Weights of a small image classifier.
Training: soap at rate 0.0027, batches of 128.
Data: trained on dead-leaves pictures: piles of overlapping shapes, 10.9 epochs.
Rows from block 4 of a small image classifier, named by matrix and row number. Rows with one number belong to one channel. Each number is 50 + 15 x the weight over its row's rms, rounded and kept within 0 to 99. All counts start at 0.
After each channel's rows are labels from the 100 images, of 14976, where the channel reaches its highest value: "strongest on" is what is common among them. Only what is clearly more common there than usual is listed. The data: dead-leaves pictures: piles of overlapping shapes. In brackets: how many of the 100, against the usual share in percent.
# convs0: first 3x3 conv (model.blocks.4.convs.0.weight, 96x96x3x3, each kernel summed), inputs 0-95
# convs1: second 3x3 conv (model.blocks.4.convs.1.weight, 96x96x3x3, transposed, each kernel summed), outputs 0-95

convs0.45:41 53 53 85 39 57 71 64 46 56 33 56 22 05 47 22 58 34 55 40 38 52 36 47 42 56 46 46 51 41 48 47 72 45 51 50 56 28 35 36 41 72 84 22 50 29 36 57 46 47 39 16 58 61 40 73 59 64 54 25 40 53 59 20 53 46 66 42 32 48 76 60 50 23 81 56 49 55 36 41 42 32 55 60 53 39 49 50 50 28 53 29 50 34 28 44
convs1.45:24 17 36 14 55 38 34 30 52 23 52 59 59 39 64 37 44 14 51 70 24 28 52 49 46 43 58 55 53 62 29 83 72 36 44 67 45 42 59 60 33 65 49 40 63 78 45 40 33 55 49 30 61 44 68 48 70 38 57 55 53 56 53 45 26 51 55 49 76 39 43 60 39 69 37 67 68 54 37 61 58 42 57 34 48 32 64 67 45 35 56 37 22 56 23 66
strongest on: vivid (42 vs 14.3)

convs0.14:58 48 57 56 57 47 38 34 56 50 47 65 35 72 56 52 68 37 77 54 30 38 44 50 47 35 20 52 45 36 63 27 52 57 63 46 26 50 38 35 35 65 64 52 56 61 41 48 58 51 57 85 64 59 54 58 33 54 24 52 17 82 42 59 99 17 47 58 62 45 23 53 67 67 33 51 29 42 70 75 60 43 42 62 38 61 31 59 57 47 43 46 48 35 65 72
convs1.14:50 47 52 47 45 26 57 42 81 43 57 49 77 37 48 47 48 54 61 35 39 67 69 53 59 41 49 66 49 27 45 40 30 53 57 63 32 60 34 60 48 34 32 67 40 47 57 64 35 56 50 61 22 18 67 49 48 27 68 45 71 71 61 48 67 52 45 83 39 48 76 38 41 06 72 56 88 34 39 39 77 51 65 56 27 48 44 76 37 65 43 35 54 49 45 55
strongest on: textured (69 vs 40); vivid (34 vs 14.3)

convs0.71:49 26 37 19 41 49 32 68 58 61 63 55 93 52 62 48 55 36 64 41 49 29 15 58 40 52 34 35 59 56 57 45 58 65 63 57 40 51 46 73 41 21 66 51 38 71 36 44 43 50 50 53 46 50 86 71 33 73 65 56 43 62 56 87 50 54 19 55 50 40 53 78 53 56 43 57 64 66 71 53 58 29 38 63 40 39 44 46 32 49 59 24 59 41 73 65
convs1.71:27 41 50 66 38 41 59 63 41 34 54 47 10 67 64 50 37 46 45 54 43 64 38 42 49 47 76 65 56 34 82 39 60 54 43 57 52 51 52 50 52 60 56 69 48 24 59 78 55 56 33 49 87 99 36 48 51 49 48 50 49 46 59 38 95 94 54 56 60 63 58 60 68 31 47 31 59 83 50 46 54 34 47 42 49 52 47 50 63 71 59 36 51 57 50 51
strongest on: cool (35 vs 14.4)

convs0.23:14 39 65 39 51 45 11 54 47 43 59 47 60 44 47 65 53 76 56 43 43 47 72 50 42 41 46 34 39 72 58 35 56 54 41 66 27 62 60 53 69 56 26 55 40 41 70 98 48 88 37 36 81 62 49 60 51 20 54 39 29 60 47 51 40 54 45 44 53 31 77 56 69 34 41 49 35 39 20 54 57 45 32 56 27 34 29 50 49 40 45 38 49 39 65 54
convs1.23:48 43 50 75 55 54 49 70 30 45 62 48 29 49 42 44 51 39 65 70 72 56 67 54 69 57 57 41 63 72 44 53 28 45 60 35 18 30 62 38 36 57 61 37 36 51 32 66 38 48 42 54 59 60 42 57 51 63 50 54 13 27 47 58 99 44 26 54 50 50 42 59 33 27 49 69 41 43 61 29 51 51 29 76 84 55 61 27 56 47 51 43 68 50 70 45
strongest on: grey (41 vs 14.4)

convs0.55:34 50 52 44 61 48 44 45 42 51 50 55 55 25 37 25 37 45 54 59 37 70 42 35 37 60 31 60 52 56 20 45 70 55 57 44 36 52 44 59 51 50 44 31 40 72 29 58 50 83 46 47 30 35 23 68 42 83 45 30 37 47 63 70 56 27 54 56 56 44 37 36 51 18 40 49 93 50 19 56 41 43 50 56 50 50 67 49 39 81 68 53 76 48 93 50
convs1.55:37 34 47 64 28 31 49 49 39 28 32 77 54 67 34 48 36 73 40 57 53 17 48 61 27 44 48 60 46 25 44 20 54 62 45 49 46 79 45 28 41 50 48 25 23 75 44 88 58 78 31 60 54 60 41 63 60 45 44 46 46 84 53 24 37 41 57 57 69 59 55 83 44 51 50 55 43 43 46 41 47 50 49 17 71 42 45 59 58 62 44 54 35 43 66 42
strongest on: mixed sizes (98 vs 33.4); vivid (38 vs 14.3); gear (28 vs 4.9)

convs0.11:54 45 39 37 56 53 55 24 19 34 64 52 40 64 55 48 64 69 40 50 56 60 64 49 46 32 43 49 49 43 49 36 37 44 78 48 50 27 37 68 48 51 49 56 53 61 54 18 60 25 37 47 85 50 14 48 36 50 31 37 52 88 45 43 30 59 32 50 55 37 78 54 69 33 43 36 61 66 22 40 55 21 47 72 76 56 54 46 76 64 42 81 36 38 50 51
convs1.11:43 51 48 32 52 34 41 29 69 71 58 47 17 18 58 45 50 48 59 49 41 45 76 64 11 46 37 56 53 44 49 59 44 64 48 62 35 46 41 19 54 64 56 49 46 33 59 53 49 45 66 62 77 19 68 55 48 42 81 44 67 70 52 57 25 64 59 59 60 56 48 57 46 39 39 50 53 42 49 26 82 47 67 50 81 34 46 40 34 40 89 53 52 22 28 45
strongest on: textured (66 vs 40); grey (42 vs 14.4)

convs0.25:74 60 36 34 59 45 55 60 49 25 46 24 23 39 21 42 44 39 45 45 46 29 47 54 33 44 56 49 45 45 35 48 64 54 72 35 90 67 47 48 34 63 42 46 33 58 37 49 33 50 85 30 23 26 51 27 37 57 46 36 43 69 57 51 37 44 45 38 24 33 46 47 76 44 32 56 55 55 54 55 38 67 72 37 44 56 35 32 41 60 90 76 51 66 38 69
convs1.25:37 48 45 63 39 42 56 52 33 73 46 51 30 78 41 46 37 53 24 50 46 36 56 57 29 62 45 60 48 32 82 38 53 42 51 35 44 32 43 14 45 53 44 38 43 42 42 58 47 35 53 54 99 35 46 47 52 71 36 48 35 41 41 50 41 72 51 43 67 59 58 48 94 21 30 30 44 46 51 63 50 34 43 50 44 65 47 10 43 44 52 86 38 33 65 50
strongest on: textured (82 vs 40)

convs0.6:58 59 52 47 66 65 72 52 24 22 44 34 50 54 23 24 21 26 41 38 57 48 48 56 45 49 37 33 62 65 54 30 57 60 60 60 56 36 38 46 50 37 57 32 71 76 57 32 54 22 48 47 45 49 31 67 44 43 48 34 21 53 54 52 42 20 54 60 51 53 71 58 32 36 28 50 80 51 54 31 34 61 48 59 71 48 90 45 44 24 34 62 24 51 49 22
convs1.6:35 58 59 45 82 49 54 62 69 50 54 64 60 42 63 90 67 29 00 40 56 66 53 53 58 49 42 40 54 49 52 54 76 61 49 58 66 85 42 53 36 65 63 24 49 41 56 43 56 32 62 69 51 60 56 46 57 49 32 53 69 45 55 17 49 25 61 53 48 41 53 39 50 36 34 45 59 58 54 49 49 38 65 54 35 49 99 57 48 16 64 52 31 40 51 69
strongest on: mixed sizes (98 vs 33.4)

convs0.61:57 56 50 45 46 37 69 42 59 56 61 25 47 35 38 79 99 59 18 36 53 50 27 59 49 50 47 51 44 53 71 34 47 53 36 48 59 48 38 49 37 40 48 45 51 38 67 49 52 17 44 66 63 45 35 69 53 68 63 30 65 41 56 43 23 46 58 38 37 49 47 75 51 18 48 42 63 61 66 48 36 74 36 40 63 26 57 32 14 60 26 33 53 58 54 32
convs1.61:69 60 26 48 24 49 60 83 46 53 63 56 41 56 34 56 55 26 46 75 49 26 31 36 38 53 64 49 45 52 84 29 68 48 59 53 46 38 44 48 68 65 48 41 33 70 58 25 59 68 45 57 46 47 39 59 27 63 50 13 74 49 47 56 55 60 62 47 38 41 59 40 27 34 38 63 38 48 62 46 39 32 46 25 52 64 45 84 50 26 46 46 54 53 18 87
strongest on: small pieces (60 vs 33.2); vivid (46 vs 14.3); flower (30 vs 5.2)

convs0.19:75 50 63 66 21 50 55 47 52 68 43 56 50 46 44 36 26 43 66 32 16 77 47 52 87 52 29 56 49 22 41 53 47 43 44 63 44 30 51 48 41 69 44 57 60 48 54 26 47 38 65 41 32 43 32 46 71 82 53 31 65 66 51 69 50 31 65 31 56 48 35 52 43 91 46 37 85 51 54 56 54 31 54 41 27 64 52 40 29 45 41 34 70 48 52 28
convs1.19:57 45 47 55 45 51 32 50 15 31 24 47 28 52 42 30 27 73 66 66 62 08 43 76 45 46 38 55 45 67 44 55 50 28 57 53 55 58 61 47 44 73 24 51 47 67 43 78 55 25 28 52 52 61 95 58 46 62 56 43 49 51 55 44 50 40 59 57 63 48 71 67 50 52 46 53 65 34 42 21 32 68 43 59 48 39 30 40 65 49 63 69 62 73 71 28
strongest on: mixed sizes (90 vs 33.4); vivid (59 vs 14.3); gear (29 vs 4.9)

convs0.84:40 46 30 83 72 47 39 40 63 61 41 21 60 44 31 59 51 58 23 55 47 59 52 72 94 41 43 46 42 45 73 44 30 41 59 41 50 47 63 44 54 20 77 49 53 45 35 58 56 48 47 56 52 45 26 81 38 29 78 65 37 53 55 42 52 66 60 40 33 53 90 49 50 47 80 38 53 62 57 49 20 68 55 58 32 45 70 40 37 36 56 58 25 44 50 61
convs1.84:49 52 50 45 23 55 17 44 50 47 61 25 39 42 39 54 65 21 58 58 57 42 34 25 30 50 51 43 59 76 01 38 44 50 46 50 39 51 44 47 69 47 63 38 59 46 64 48 50 43 36 68 61 53 66 08 64 65 31 42 40 65 49 54 43 54 57 45 10 73 52 37 19 34 51 24 56 51 55 47 58 12 42 55 61 47 53 42 56 52 45 37 35 48 36 79
strongest on: small pieces (68 vs 33.2); vivid (33 vs 14.3); ellipse (28 vs 5.2)

convs0.56:57 52 61 58 80 42 80 56 48 44 57 36 41 59 35 58 56 73 47 48 43 58 42 80 27 63 39 39 41 95 64 45 37 56 45 44 49 55 48 49 55 39 49 47 57 60 48 42 36 34 36 27 33 37 48 44 36 99 35 88 41 60 55 48 48 59 38 29 39 50 58 37 44 54 64 43 25 64 37 31 43 14 56 43 54 48 39 55 36 29 47 20 23 59 50 51
convs1.56:43 90 43 57 63 52 48 58 65 65 27 39 44 29 60 46 38 47 62 57 52 71 24 36 74 30 50 56 61 65 37 45 34 54 42 51 54 53 52 38 27 66 63 69 66 36 27 44 48 67 56 17 48 64 40 72 51 46 36 46 73 61 32 58 30 46 57 81 26 38 29 72 59 72 76 54 64 15 58 48 56 43 42 36 50 39 29 41 36 66 46 38 47 48 80 42
strongest on: large pieces (62 vs 33.4); vivid (56 vs 14.3); star (30 vs 4.9)

convs0.77:42 32 55 47 98 60 63 52 63 41 73 52 33 70 51 61 35 39 43 58 47 22 67 54 85 51 43 53 55 61 51 47 09 53 53 37 23 14 27 48 59 79 36 54 45 42 56 16 63 41 52 39 58 51 67 29 51 68 42 36 55 68 36 51 46 50 57 39 80 58 60 55 38 47 51 36 74 46 48 48 81 54 51 50 44 44 39 52 59 59 52 32 29 59 32 38
convs1.77:53 64 24 55 55 62 13 55 49 49 38 49 54 40 67 28 44 57 78 47 63 30 79 62 47 37 58 35 48 62 20 63 63 58 49 37 39 31 20 48 50 32 40 32 64 40 52 69 51 53 56 26 47 40 96 46 56 57 44 47 52 46 67 01 37 65 59 41 52 55 74 45 42 52 61 28 77 54 53 76 56 55 62 66 41 62 41 66 60 67 64 53 55 52 46 39
strongest on: mixed sizes (95 vs 33.4)

convs0.26:71 37 58 44 50 50 23 43 78 50 62 37 47 87 54 69 55 46 41 49 45 72 76 72 37 58 38 47 55 92 46 43 25 53 56 59 39 38 52 56 52 60 02 63 50 63 53 64 43 35 43 47 27 43 29 40 50 61 49 60 48 46 47 18 46 28 51 51 68 44 35 50 41 61 60 48 45 60 34 53 50 06 40 53 66 64 54 25 40 28 43 48 41 51 29 28
convs1.26:49 50 53 50 41 55 56 47 37 68 36 41 56 62 32 46 23 57 49 36 45 29 43 69 68 49 36 66 55 32 04 26 60 57 67 56 59 51 38 39 38 34 39 65 57 25 52 28 52 47 52 25 59 58 40 53 56 29 37 39 60 70 57 70 58 50 46 31 50 44 35 23 55 33 84 65 41 58 58 42 42 81 52 45 38 27 56 40 73 26 57 41 99 42 37 50
strongest on: large pieces (73 vs 33.4); vivid (52 vs 14.3)

convs0.75:56 43 77 37 30 59 65 45 71 28 62 43 66 46 49 30 60 51 40 45 61 54 77 46 77 76 50 61 51 33 24 27 41 50 64 43 78 09 73 56 54 51 57 28 51 43 50 62 54 04 53 33 61 28 56 35 42 72 36 69 49 29 36 52 83 63 40 46 48 57 61 68 40 72 26 49 47 55 41 59 57 50 23 42 42 49 52 42 58 39 41 48 61 43 47 35
convs1.75:37 69 53 60 67 59 56 60 48 67 63 43 31 44 73 45 48 54 76 27 21 48 67 58 22 66 66 32 64 41 79 54 75 72 87 58 61 60 30 60 53 59 69 59 57 56 50 36 67 47 66 22 42 60 55 47 52 42 74 61 49 56 63 42 37 51 27 60 39 68 55 43 41 52 58 64 43 50 36 82 58 63 26 67 59 45 57 32 50 78 52 74 40 66 76 70
strongest on: vivid (55 vs 14.3)

convs0.33:24 64 44 25 30 48 60 54 96 81 56 56 63 31 65 53 61 64 57 49 71 46 52 51 83 57 46 63 57 44 48 33 40 54 47 55 68 14 61 58 51 41 51 00 53 41 53 34 48 64 48 63 51 54 49 35 49 42 26 29 71 36 42 51 50 69 50 50 77 44 24 49 47 50 29 40 51 61 36 48 31 58 46 54 29 67 32 50 60 62 56 64 50 54 41 42
convs1.33:59 72 36 57 38 39 98 62 61 99 24 52 62 70 29 51 27 61 65 32 18 13 38 53 31 26 41 47 49 50 38 68 34 47 48 62 26 47 40 52 51 47 43 65 44 45 60 50 50 41 54 21 43 55 40 34 62 47 28 27 46 48 45 44 68 55 47 47 31 39 36 53 53 63 45 48 46 65 45 47 66 55 44 41 45 63 36 63 51 29 60 48 28 55 53 55
strongest on: large pieces (79 vs 33.4); vivid (44 vs 14.3)

convs0.50:58 35 51 63 46 43 40 30 52 77 49 16 31 63 47 33 56 43 64 50 23 62 41 53 55 39 55 56 51 49 42 36 32 33 40 50 56 37 46 44 41 77 65 59 56 43 41 35 46 44 50 84 56 39 76 54 54 52 45 49 77 52 58 55 60 40 82 52 70 47 35 49 75 41 24 81 79 61 49 44 18 35 62 22 30 59 41 19 39 65 44 48 34 84 46 41
convs1.50:47 64 48 62 35 39 52 35 45 32 14 55 46 57 39 51 50 57 99 66 58 29 28 45 49 47 31 42 66 22 46 52 75 56 52 62 44 46 56 30 31 43 47 67 48 41 50 29 55 22 39 52 40 67 84 69 52 45 39 51 45 28 43 61 19 42 46 45 38 25 85 59 43 24 61 47 73 49 64 52 14 62 43 47 58 50 43 39 40 47 54 56 67 64 64 46
strongest on: vivid (49 vs 14.3); ring (47 vs 4.9)

convs0.59:95 39 43 47 35 55 45 55 46 50 31 49 39 75 70 54 36 65 50 58 65 20 58 24 47 49 80 55 37 28 59 60 46 40 50 42 59 55 58 50 42 66 38 58 42 91 39 75 44 20 47 12 21 39 59 59 53 57 74 52 54 22 53 53 57 37 55 68 52 46 39 57 43 79 49 52 64 48 75 36 61 73 48 73 45 42 38 56 64 39 51 54 70 36 43 52
convs1.59:45 47 44 61 54 41 07 67 33 27 38 53 38 79 52 30 48 43 44 50 44 54 52 50 71 49 43 40 41 54 56 35 47 39 28 45 49 44 67 48 46 60 99 25 53 36 53 29 44 37 41 31 55 45 25 42 70 51 54 26 38 51 43 37 35 29 44 48 75 69 28 31 54 43 64 42 23 58 46 53 54 36 40 35 28 67 27 12 62 77 45 57 47 34 61 43
strongest on: large pieces (60 vs 33.4); vivid (44 vs 14.3); gear (27 vs 4.9)

convs0.48:14 45 67 32 45 45 62 60 70 94 65 57 47 28 50 57 43 53 52 48 62 66 44 37 56 55 36 56 59 71 43 31 53 52 52 48 78 51 48 42 48 53 57 71 55 77 59 39 67 39 40 63 68 30 42 35 44 54 26 50 17 51 58 37 48 57 52 50 20 44 05 57 63 24 23 57 45 49 79 62 47 58 44 35 41 62 66 40 41 61 51 42 20 61 37 32
convs1.48:72 60 29 60 41 56 99 50 53 46 39 36 67 54 36 24 23 64 63 66 49 60 61 49 62 48 45 66 45 35 75 34 53 52 73 77 38 42 49 42 63 47 35 45 40 43 41 44 33 44 58 45 58 77 28 40 53 28 32 38 55 63 42 56 46 37 50 42 62 51 40 40 49 54 80 45 42 57 50 35 54 50 54 44 41 45 38 36 48 44 43 68 00 38 37 55
strongest on: large pieces (78 vs 33.4); vivid (52 vs 14.3); flower (28 vs 5.2)

convs0.82:52 61 52 40 53 41 42 19 40 55 34 58 80 66 63 64 17 52 79 51 39 29 74 64 73 52 76 74 49 61 33 41 41 46 51 76 65 56 34 41 49 35 46 33 55 42 55 53 38 58 63 26 20 57 34 67 40 64 25 43 39 62 42 44 33 37 76 40 46 53 27 49 29 40 33 43 53 41 57 45 33 45 52 39 50 32 58 25 05 56 38 41 60 54 37 53
convs1.82:38 85 61 71 52 44 52 20 45 43 41 42 65 48 50 55 64 45 35 46 50 56 64 50 41 54 49 64 64 42 29 53 60 41 97 58 50 50 11 37 32 99 66 48 51 51 53 49 60 53 39 45 68 58 40 56 40 88 53 52 39 31 50 54 47 41 19 42 55 49 53 48 65 46 42 69 44 33 37 73 57 39 65 49 37 47 30 09 74 39 49 51 46 53 49 53
strongest on: shaded (78 vs 50.3); vivid (75 vs 14.3)

convs0.34:41 69 64 54 37 31 61 52 48 45 51 62 49 47 33 56 42 32 60 52 27 61 67 39 37 59 36 48 51 28 46 33 43 42 38 58 47 65 51 43 54 45 44 35 63 64 59 54 46 57 42 38 25 51 12 64 69 66 59 54 33 47 54 37 99 56 58 49 73 55 47 59 28 31 49 42 75 39 27 49 53 44 25 16 59 45 31 53 51 69 52 93 69 55 87 58
convs1.34:18 50 53 61 51 60 38 48 60 37 36 42 71 54 44 33 50 40 54 37 77 38 62 55 52 59 52 36 49 71 27 55 38 40 58 59 68 58 67 43 41 42 47 57 51 77 32 71 57 28 61 69 26 32 20 49 40 52 38 52 48 43 52 49 83 37 36 30 16 44 88 66 50 33 55 70 87 50 53 64 47 41 40 55 58 62 57 38 52 70 29 78 62 45 78 41
strongest on: mixed sizes (60 vs 33.4); grey (50 vs 14.4)

convs0.36:32 55 60 29 25 42 73 62 55 75 40 27 42 16 28 57 63 51 38 33 56 62 45 44 61 49 80 52 47 64 60 54 75 50 54 42 32 49 41 59 55 29 86 51 49 48 55 47 55 36 28 81 19 51 29 69 39 65 47 08 47 54 55 57 66 56 53 85 60 48 32 45 48 28 49 39 35 39 59 55 41 61 72 35 60 51 54 46 45 74 47 45 42 41 50 77
convs1.36:62 42 29 37 39 55 19 43 77 38 57 35 30 49 49 56 48 00 51 57 52 26 65 39 38 54 68 42 46 53 25 53 64 57 32 40 04 20 48 68 45 44 45 27 45 70 47 55 70 56 56 48 63 53 50 33 30 34 47 50 48 32 61 58 40 47 65 59 42 45 42 32 46 55 35 61 57 35 38 52 60 20 31 56 43 37 64 41 45 31 68 58 52 32 17 63
strongest on: small pieces (67 vs 33.2); vivid (47 vs 14.3); grey (32 vs 14.4)

convs0.22:53 48 70 44 31 50 77 38 28 40 61 41 51 49 10 52 37 35 55 65 44 67 83 38 67 41 49 57 57 35 49 50 52 58 63 09 55 56 51 61 66 80 47 48 61 53 51 61 59 69 51 31 89 41 30 50 51 57 67 31 34 68 49 63 60 66 33 46 74 66 54 52 57 46 10 50 47 60 38 52 59 65 40 45 53 20 64 59 43 12 41 58 47 42 54 49
convs1.22:53 60 71 29 53 36 44 32 38 55 33 46 35 44 48 50 55 62 60 50 43 78 99 72 55 49 57 44 58 64 58 46 53 52 47 06 51 54 65 44 60 43 49 55 70 39 77 60 60 39 48 57 33 38 17 31 53 60 13 40 42 40 44 54 46 39 50 43 68 58 38 86 39 53 47 58 53 48 18 56 60 53 47 43 60 36 38 52 22 47 32 23 43 42 30 56
strongest on: textured (98 vs 40); large pieces (77 vs 33.4); vivid (72 vs 14.3); shape: flower (27 vs 5.2)

convs0.79:47 46 61 58 38 56 38 64 02 21 45 36 41 59 72 81 54 62 43 47 15 20 49 30 40 47 32 44 53 28 56 49 11 41 56 56 62 70 68 73 53 30 45 56 67 29 61 45 61 38 55 46 51 64 19 52 43 48 49 34 32 70 33 27 49 60 54 37 26 47 63 59 62 52 43 46 27 50 59 46 46 43 66 35 40 43 29 48 43 57 60 35 26 56 52 38
convs1.79:40 58 28 51 28 41 76 55 66 54 62 41 51 33 27 77 52 47 38 56 36 45 36 17 43 44 68 62 53 40 68 43 58 50 63 42 33 23 41 15 54 53 44 52 50 07 45 36 43 75 46 66 45 46 57 63 67 53 64 62 49 21 69 69 56 35 31 73 32 68 52 65 49 58 64 39 54 45 56 58 34 21 43 37 48 38 33 36 48 32 43 79 46 29 69 66
strongest on: small pieces (66 vs 33.2); flower (57 vs 5.2); vivid (52 vs 14.3)

convs0.57:39 22 60 83 53 62 27 41 45 62 35 41 60 74 48 69 21 57 44 50 38 59 51 62 60 46 47 52 56 41 61 66 35 43 70 64 49 45 40 73 50 50 63 51 68 17 43 53 52 46 55 34 17 30 34 60 54 33 49 80 57 59 54 45 23 81 43 37 71 43 62 74 31 25 35 59 58 49 37 34 40 42 33 40 61 28 75 44 49 30 38 42 81 53 35 59
convs1.57:42 31 56 46 34 63 48 34 45 43 70 54 71 60 28 76 57 29 64 60 41 54 29 12 39 54 63 60 61 52 61 33 57 55 45 49 33 45 57 47 44 63 91 51 48 44 70 47 51 81 51 36 65 60 45 58 28 41 44 68 40 53 76 46 46 13 39 46 15 62 54 51 13 39 37 71 43 60 54 64 53 22 75 38 60 48 44 37 55 40 78 48 36 53 41 52
strongest on: vivid (48 vs 14.3)

convs0.44:43 35 27 33 58 41 27 47 34 81 42 47 48 65 43 68 39 18 50 41 28 32 33 62 79 56 45 36 53 61 36 34 46 52 54 44 49 36 59 46 46 34 11 59 47 30 54 38 45 78 47 96 59 61 34 46 50 19 16 34 76 52 31 68 48 26 40 50 67 39 32 48 65 63 76 64 52 43 62 60 43 62 53 48 53 43 42 58 46 47 64 53 48 45 35 41
convs1.44:70 41 51 54 53 49 75 49 60 59 41 47 42 43 28 45 39 56 29 31 38 64 44 57 28 35 31 57 48 49 37 30 46 62 70 58 24 57 29 37 36 48 24 55 66 56 42 36 45 30 64 30 31 48 56 43 47 37 37 20 18 41 75 36 65 52 52 36 52 33 36 33 51 46 84 37 33 62 34 34 28 62 49 40 39 44 43 34 31 24 38 46 92 46 23 41
strongest on: large pieces (82 vs 33.4); ring (46 vs 4.9); vivid (40 vs 14.3)

convs0.65:58 51 54 52 36 36 64 49 34 52 32 54 34 49 40 64 37 45 32 56 38 34 52 54 31 49 37 40 52 49 14 35 66 45 62 58 45 56 41 38 33 25 29 61 53 46 34 72 67 65 65 47 68 54 17 53 50 61 39 44 44 37 64 29 79 36 42 45 64 43 68 59 48 45 55 36 29 54 01 59 32 64 42 50 43 29 64 72 55 38 08 36 52 41 76 78
convs1.65:40 38 39 22 50 44 38 46 65 42 61 43 59 26 39 40 33 32 50 55 53 63 64 55 81 53 63 41 41 52 60 54 30 36 59 41 20 51 39 99 60 51 44 46 52 60 56 48 48 49 43 55 18 32 24 34 60 34 53 59 71 39 56 53 82 34 51 69 43 81 39 50 20 29 64 50 72 34 41 53 43 51 65 32 34 68 47 63 47 35 32 31 48 73 29 39
strongest on: grey (52 vs 14.4)

convs0.54:45 39 48 44 50 53 39 38 36 38 37 77 45 60 77 34 26 73 51 60 17 48 66 56 50 34 44 53 49 39 41 35 54 31 59 53 29 28 43 24 45 58 51 56 49 35 64 44 47 12 54 52 52 52 76 42 55 38 26 53 27 62 43 39 45 39 53 48 81 59 64 34 77 57 49 36 49 47 61 31 55 33 67 76 24 30 64 55 61 68 51 20 25 35 17 52
convs1.54:51 61 62 70 76 52 52 51 47 33 54 51 42 43 63 32 68 24 61 54 42 34 50 36 55 35 49 42 61 60 28 37 19 55 23 47 73 57 25 64 35 47 43 62 60 09 52 33 34 45 39 62 50 51 99 56 53 55 52 26 69 34 64 46 26 60 45 45 28 33 72 46 51 24 42 46 61 34 58 47 58 58 34 41 39 45 41 62 63 50 64 38 26 66 55 36
strongest on: mixed sizes (99 vs 33.4); gear (27 vs 4.9)

convs0.15:24 41 51 46 99 51 63 51 39 55 44 67 44 48 42 37 70 34 49 41 50 52 43 50 44 69 21 46 59 50 54 30 46 62 59 49 71 41 50 58 55 48 52 30 57 32 54 31 54 15 50 55 34 32 31 66 46 23 56 64 28 36 48 69 48 44 42 59 21 40 44 52 55 34 35 35 65 47 41 43 39 58 46 58 77 41 83 34 53 18 44 49 44 48 31 22
convs1.15:36 53 32 56 50 54 68 38 38 53 50 75 33 61 63 64 38 53 09 40 51 32 49 72 47 49 47 51 56 49 38 69 59 53 53 52 52 72 67 63 40 52 49 20 58 60 46 55 60 23 69 37 49 58 24 42 48 37 20 37 57 52 56 05 51 28 51 66 38 52 69 49 50 47 38 77 43 43 59 46 57 61 53 46 34 43 99 52 44 29 41 64 23 35 52 49
strongest on: mixed sizes (100 vs 33.4)

convs0.70:30 38 53 49 58 64 41 44 30 27 37 30 43 31 20 40 57 36 61 49 40 47 46 66 51 40 47 23 54 87 29 61 44 39 69 54 73 40 60 50 48 89 52 57 79 31 60 62 49 23 59 13 37 29 77 54 48 39 62 40 42 52 44 55 43 55 45 57 25 41 35 58 63 37 44 66 42 58 28 55 46 65 51 48 38 43 25 46 27 78 77 60 49 60 43 38
convs1.70:55 31 60 37 68 44 71 54 50 40 73 43 41 95 40 72 48 49 54 73 57 65 86 55 55 55 63 63 56 22 66 54 50 50 33 39 45 40 54 50 60 48 43 62 43 58 52 47 40 36 40 49 63 54 39 73 67 82 21 53 41 25 51 66 64 55 55 48 55 57 54 60 77 16 47 66 50 57 49 91 43 43 37 57 26 59 73 37 29 51 19 37 47 49 69 57
strongest on: textured (67 vs 40); grey (55 vs 14.4)